Rows from block 1 of the decoder of a small masked spectrogram model, named by matrix and row number. Rows with one number belong to one neuron. Each number is 128 + 24 x the weight over its row's rms, rounded and kept within 0 to 255. All counts start at 0.
After each neuron's rows are labels from the 100 clips, of 14976, where the neuron reaches its highest value: "responds to" is what is common among them. Only what is clearly more common there than usual is listed. The data: strings of digits, spoken by a formant synthesiser in many voices.
# fc1: MLP up (decoder.1.mlp.fc1.weight, 384x128), inputs 64-127
# fc2: MLP down (decoder.1.mlp.fc2.weight, 128x384, transposed), outputs 64-127

fc1.18 [123 128 125 128  44 128 120 128 128 128 133 128 132  99 127 128 127 136 124  88 128 128 128 128 128  51 124 128 133 128  31 104 128 131 129 128 138 128  67 128 160 128 134 101 128 128 129 152 128 159 128 141 215 128 156 127 110 128 128 128 128 126 135 128]
fc2.18 [127 128 154 128 144 130 128 128 127 120 128 129 129 128 127 128  96 128 128 133 122 128 129 128 128 128 138 130 127 128 116 137 101 128 128  72  85 129 206 128 127 127 128 128 128 128 128 128 103 120 117 128  50 141  68 128 135 157 126 135 128 128 128 122]
responds to: number of digits: 1

fc1.111 [128 122 128 128 153 141 124 152 138 128 129 128 154 143 128 127 136 123 146  70 131 119 128 128 130 128 128 128 167 129  89 128 129 136 128 125 128 132 128 121 128 105 134 128 161 141 128 127 128 128 128 130 129  66 121 159 144  67 128 116 128 161 128 116]
fc2.111 [128 142 128 128 154 128 146 128 128  92 128 128 128 130 128 128 143 110 129 131 130 128 128 134 128 128 128 121 128 128 205 128  98 129 126 128 132 127 128 128 122 128 154 131 164 128 128  91 182 128 128 126 128 104 135 128 129 148 134 141 149 119 128 128]
responds to: reverberation; pink noise

fc1.182 [130 128 127 129 133 128 128 128 128 128 128 128 128 118 128 128 120 128 188 129 128 131 129  39  49  71 152 152 119 128  99 128 128  84 128 128 128  39 128 139 102 128 122 128 164 149 140 128 128 125 128 131 140 128 128 130 129 128 114 128 120 128 128 137]
fc2.182 [128 128 114 112 119 143 113 128 115 128 127 129 129 128 128 128 128 128 135 128 128 125 128 128 128 111 163 128 148 119 200 128 128 128 128 115 128 128 128 156 123 127 128 128 132 124 128 130  17 128 128 128 134 128 128 128 202 155 128 128 125 128 177 132]
responds to: number of digits: 1; rumble

fc1.231 [177 128 128 162 128 128 131 135 128 132 179 128 143 128 128 128 149 116  98 129 125 128 142 128 123 125 115 121 128 124 128 128 150 132 126 116 126 136 117 128 133 148 151 128 148 151 128 128 128 173 128 128 128 188 128 124 136 128 128  61 111 144 147 102]
fc2.231 [128 128 114 128 128 100 128 128 154 128 118 128 122  94 128 130 124 128 143 128 131 128  99  86 129 128 126 128 128 145 139 129 215 123 123 135 143 128 128 129 116 113 128 128 128  33 128 128 195 128 128 128 127 160 133 128 128 133 139 128 212 128 132 128]
responds to: voice: child-like voice; "nine"; mains hum; last digit: nine

fc1.209 [128 128 128 128 128 128 128 128 117 128 101  42 139 128 128 144 123 170 128  57 128 128  59 119  94 133 128 128 127 128 113 128 149 128 128 134 127 128 128 128  45 187 149 116 128 128 128 104 131 128  99 128 128 132  61 128 135 128 128 128 128 125 107 127]
fc2.209 [134 178 122 128   0 159 128 158 128 126 128 129 176  83 128 128 128 255 128 128 128 128 129 128 128 128 142  99 128 127 125 133 131 128  95 144 112 128 127 128 127 128 134 128 127 135 177 129 124 128 148 128 128 109 128 116 127 125 126 130 129 126 127 148]
responds to: voice: child-like voice; white noise; clipping

fc1.378 [128 129 128 130 128  65 236   0 127 128  98 141  82 140 128 184 128 128 123 127 105 129 127 128 128 128 128 128 128 128 108 128 128 128 158 139 128 146 128 128 125 128 121 129 172 128 143 128 132 128 130 138 132 129 128 144 124 127 128 130 133 130 127 134]
fc2.378 [128 131 134 130 128 165   4 255 130 128 128  99 128 120 128  85 128 122 129 128 128 128 128 125 128 135 151 128 128 128 128 128 128 130 118 115 128 128 114 128 128 128 128 128 122 126 117 132 126 113 125 106 128 128 128 128 128 128 128 128 118 128 128 130]
responds to: reverberation; number of digits: 5; clipping

fc1.274 [128 129 128 129 128 128 128 128 140 128 124 128 128 175 122 128 128 128 128 124 128 127  93 121 128 107 128 230 146 128 128 128 126 136 140 121 221 128 127 132 128 128 127 128 128 121 126 130 139 125 128 130 129 152  44 128 159 130 128 134 144  95 128 133]
fc2.274 [121 110 122  34 128 127 130 159 128 128 169 146  92  96 133 128 128 127 201 112 128 128  33 128 128 127 127 131 128 128 130 110 128  98 128 128 127 151 137 125 137 197 128 128 123 128 136  89 128 128  64 128 130 128 128 128 128 126 151 128 130 128 100 128]
responds to: number of digits: 1

fc1.324 [126 128 128 132 128 128 128 137 119 128 128 140 127 161 163 128 128 128 130  50 128 147 128 125 141 126 128  99 128 128 128 129 113 127 128 122 128  52 124 128 128 170 135 128 114 115 140 123 128 129 128 128 125 127 128  95 128 187 128 107  59 128 136 128]
fc2.324 [128 120 115 128 144 155 128 128 127 128 108 144  90 124   0 126 127 128 126 128 128 103 107 128 119 128 128 128 128 126 128 128 132 142 135 127 128 170 129 133 111  90 132 128 128 128 128 136 138 114 130 137 125 151 129 130 176 128 164 160 157 128 128 105]
responds to: voice: child-like voice; "five"

fc1.24 [130 131 128 127 128 128 132 128 128 128 128 128 128 128 128 179 128 128 128 128 128 128 127 128 131 128 167 127  95 128 128 128 141 128 126 125 128 132 125 128 138 128 128 128 111 128 128  71 131 127 128 128  65 128 146 129 128 180 128 128 157 130  83 126]
fc2.24 [128 128 128 126 128 128 128 129 128  86 141 130 128 104 128 128 129 128 128 128 128 128  97 153 128 128 128 127 226 128 127 128  64 128 128 128 125 128 128 128 128 128 129 128 121 128  92 128 128 130 138 126 121 100 128 110 128 125 128 131  45 128 178 128]
responds to: voice: child-like voice; first digit: one

fc1.170 [123 125 209 128 128 128 128 128 222 122 128 128  97 128 128 144 130 128 128 186 128 124 128 128 127 122 123 145 125 241 134  97 131 128 129 128 128 124 128 129 130 128 128 128 174 131 134 128 152 128 107 128 126 128 128 199 128 128 128 130 129 128 128 125]
fc2.170 [177 121  78 128 128 127  87 134 123 129 126 127 231 185 103 128 128 159 128 117  48 130 130 128 183 128 126 129 128 127 130 128 132 128 128 128 122 144 128 128 155 131 120 135 134 130 142 104  92 132 112  98 128 126  67 103 174 128 128 128 112  75 128 128]
responds to: number of digits: 1; mains hum

fc1.173 [125 129 128 133 128  82 118 128 128 162 126 172 128 128 140 140 128 122 134 173 128 135 128 128 128 128 130 128 128 130 128 128 129 196 128 131 128 134 128 128 144 133 148  85  69 126 135 126 129 128 105 178 128 128 242 116 138 128 139 127 128 110 128 128]
fc2.173 [128 128 146 128 128 128 190  75 129 128  50 171 127 140 240 131 120 128 120 128  27 132 126 128 128 132 134 128 126 128 128 180 128 127 127 126 129 128 151 128 104 123 149 128 226 128 124 140 136 128 141 128 128 131 128 128 132 128 128 123 128 111 128 129]
responds to: reverberation; "zero"; first digit: zero

fc1.161 [129 126 128 128 128 107 128 128 128 128 156 128 121 128 126 128 128 124 127 128 129 120 123 128 128 128 128 119 130 126  96 128  51 128 129 128 128 128 128 128 131 129 128 130 128 128 127 137 128 132 128 128 128 105 147 128 129 128 129 148 222  91 128 223]
fc2.161 [122 136 128 128 128 128 128 128 128 124 116 124 128  34 130 128 127 128 128  96 137 128 128 136 107 133 128 128 120 127 131 139 128 126 128 128  43 128 128 127 127 128 100 128 131 132 114 128 128 128 140 135  92 128 128 128 185 117  88 116 100 128 127 128]
responds to: reverberation; pink noise

fc1.56 [128 128 128 128 128 101 128 113 128 151 124 130 138 128 181 128 128 108 120 162 128 128 128 118 133 128 128 128 123 128 128 128 128 129 129 128 128 128 136  49  95 128 128 128 153 114 198 149 130 128 128 128  92 128  90 128 128 128 203 128 127  84 128 201]
fc2.56 [128 128 139 128 125 128  98 127 124 124 128 128 122 130 137 126 141 123 154 101 126 127 130 128  95 128 128 128 143 103 125 128 128 118 128 126  92 128 128 149 118 128 128 128 126 128  36  83 129  44 145 128 128 128 205 128 128 128 105 128 128 158 127 128]
responds to: white noise; pink noise

fc1.315 [128 128 128 109 169 129 149  97 129 133 137 129  46  93 151 137 127 128 124 129 128 129 128 128 128 129 119 145 108 130 131 128 132 128 128 128 127 128 118 128 128 127 168 141 129 146 128 128 128 128 120 128  74 128 116 128 128 128  49 128  37 128  91 130]
fc2.315 [128 127 130 128 171 128 128 128 127 128 128 128 117 128 135 135 128 131 128 126 127 128 128 137 130 128 128 128 114 144 137 130 131 128 128 128 122 128 128 117 149 147  88 150 128 127 128 104 128 108 129 128 128  62 122 128 128 128 210 126 128 128 135 106]
responds to: voice: child-like voice; "nine"; first digit: nine

fc1.11 [128 128 130 118 116 124 117 128 128 129 122 129 107 123 128 140 120 128 133 132 158 131 128 147 128 128 127 128 146 128  98 126 114 128 128 119 128 147 128 129 121 165  68 127 155 144 135 134 128  96 188 138 131 185 139 128 127 111 128 115 128 128  50 218]
fc2.11 [140 128 127 128 128 128 157  83 117 125 128 131 193 137 128 128 148  93 133 140  34 129 125 128 122  79 128 128  63 165 128 127 128  84 114 129 100 121 113 147 124 128 128 135 113 122 122 128  71 128  23  93 128 128  96 128 128 128 128 162 128 145 119 128]
responds to: white noise

fc1.330 [128 129 128 128 128 128 128 128 130 128 138 128 128 128 128 128  76 155 128 130 135 120 101 128 128 128 152  75 144 128 128 128 138 125 129 132 128 167 127 173 123 158 161 162  89 136 127 150  84 128 165 128 129 128  96 144  89 163 129 113 128 123  21  94]
fc2.330 [128 128 128 129 129 129 126 128 129 114 128  84 128 128 189  49 128 128 124 134 128 127 128 128 128 128 128 241  93 130 146 128 128 102 142 118 128 171 132 128 119 128 127 128 128 144 135  98 147 128 129 128 128 131 128 128 129 125 128 128 128 128 128 119]
responds to: voice: child-like voice; "three"; first digit: three; last digit: three

fc1.208 [128 128 141 128  33 128 114 123 128 128 136 141 136 128 101 144 128 128 165  90  91 153 128 239 136 128  99 181 128 128 128 134 128 119 128 128 128 128 138 163 128 128 128 128 152  95 128 128  56 128 141 104 215  65 128 128 117  80 128 128 128 186 128 128]
fc2.208 [128 129 128 117  57 160 128 129 129 128 161 128  98 232 158 120 140 142 128 128 134 128 127 164 137  83 121 128 121 128 128 136 112 126  95 149 136 129 134 128 131 124  71 101  90 128 128 127 118 128 144 126 130 107 127 128 140 115 131  96 128 164 128 126]
responds to: number of digits: 1; thin (high-pass)

fc1.189 [128 128 123 127   0 128 128 154 128 190 128 161 130 128 127  96 127 128 128 129 128 128 128 125 128 129 128 121  61 128 128 128 128  98 161 140 116 128 128 128 128 153 128 152 128 128 128 128 128 118  22 128 128 167 128 146 130 128 129 128 129 145 128 128]
fc2.189 [115 127 113 131 255 128 120 136 134 103 115 128 128 128 128 133 128 134 126 143 127  95 121 128 128 105 128 128 178  88 124 128 128 128 134 131 128 128 128 128 128 127 159 128 120 128 134 126 125 112 140 131 129 111 128 128 128 128 127 135 166 125 127 128]
responds to: white noise

fc1.269 [128 128 100 128  89 128 117  57 128 148 116 132 131 129 128  61 105 109 125 152 125 137 128 128  70 126 127 128 119 128 160 139 128 128 123 110 128 129 125 153  86 128  34 128 122 188 129 159 128 128 150  71 137 112 146 127 121 128 132 128 135 132 124 128]
fc2.269 [ 70 129 128 119 128 128 108 126 118 131 128 128 104 147 128 121 114 159 127 128 107 145 128 128 128 128  78 128 128 115 146 151 126 126  95 220 128 127  81 128 126 141 128 128 129 147 239 122 128 113 128 104 108 129 128 125 126 132 124 128 129  71 131 100]
responds to: reverberation; "two"; first digit: eight

fc1.19 [128 128 133 128 121 123 131 127  99 128 128 148 219 123 215 128 128 127 130 186 129 108  63  82  99 100 128 128 128 108 128 129  84 122 138 128 125 128 159 128 143 177 128 128 128 128 128 127 194 128 135 122 100 128 140 159 128  61  95 128 128 120 128 128]
fc2.19 [128 110 128 128 101 128 128 127 128 128  87 128 128 127 128 142 239 128 128 128 128 153 130 128 127 128 127 128 140 128 128 149 126 128 128 130 128 131 109  99 128 128 128 173 199 128 131 124 128 128 119 128 128 145  78  92 128 127 128 128 192 135 126 128]
responds to: voice: child-like voice

fc1.43 [128 128 128 128  92 210 114 129 129 133 124 128  30 128 120 111 127 188 122 128 102 128 128 125 128  55 138  99 117 128 120 142  87 160  84 128 142 128 100 128 128   8 127 128 134 129 128 133 206 128 128 142 128 128 128 128 128 128 139 130 160 205 128 146]
fc2.43 [127 134 128 132 113 150 128 128 152 128 128 128 184  32 149 117 127  92 128 128 128 131 144 128 147 151 116 119 128 128 128 129 130 128 126 127 150 149 128 128 128 255 149 128 130 127 127 116 129 128 115 130 128 128 190 122 128 129  34 126 128 128 128 128]
responds to: number of digits: 1

fc1.152 [126 128 145 128 128 128 128 128 123 128 128 146 128 128 132 137 128 128 128 127 128 124 129 140 124 129 128 130 128 255 153 135 128 155 121 127 128  95  57 128 128  70 117 142 128 128 128 116 124 128 140 128 159  78 177 128 128 128 128 129 128 127 128 128]
fc2.152 [128 255  38 124 128 128 140 128 128 131 128 114 128 128 136 128 128 128 128 128 133 128 128 128 122 128 128 128 128 129 128 133 134 128 128 128  96 128 127 119 131 128 128 128 128 127 128 128 129 128 128 128 133 128 128 127 128 129 122 125 127 145 128 128]
responds to: number of digits: 1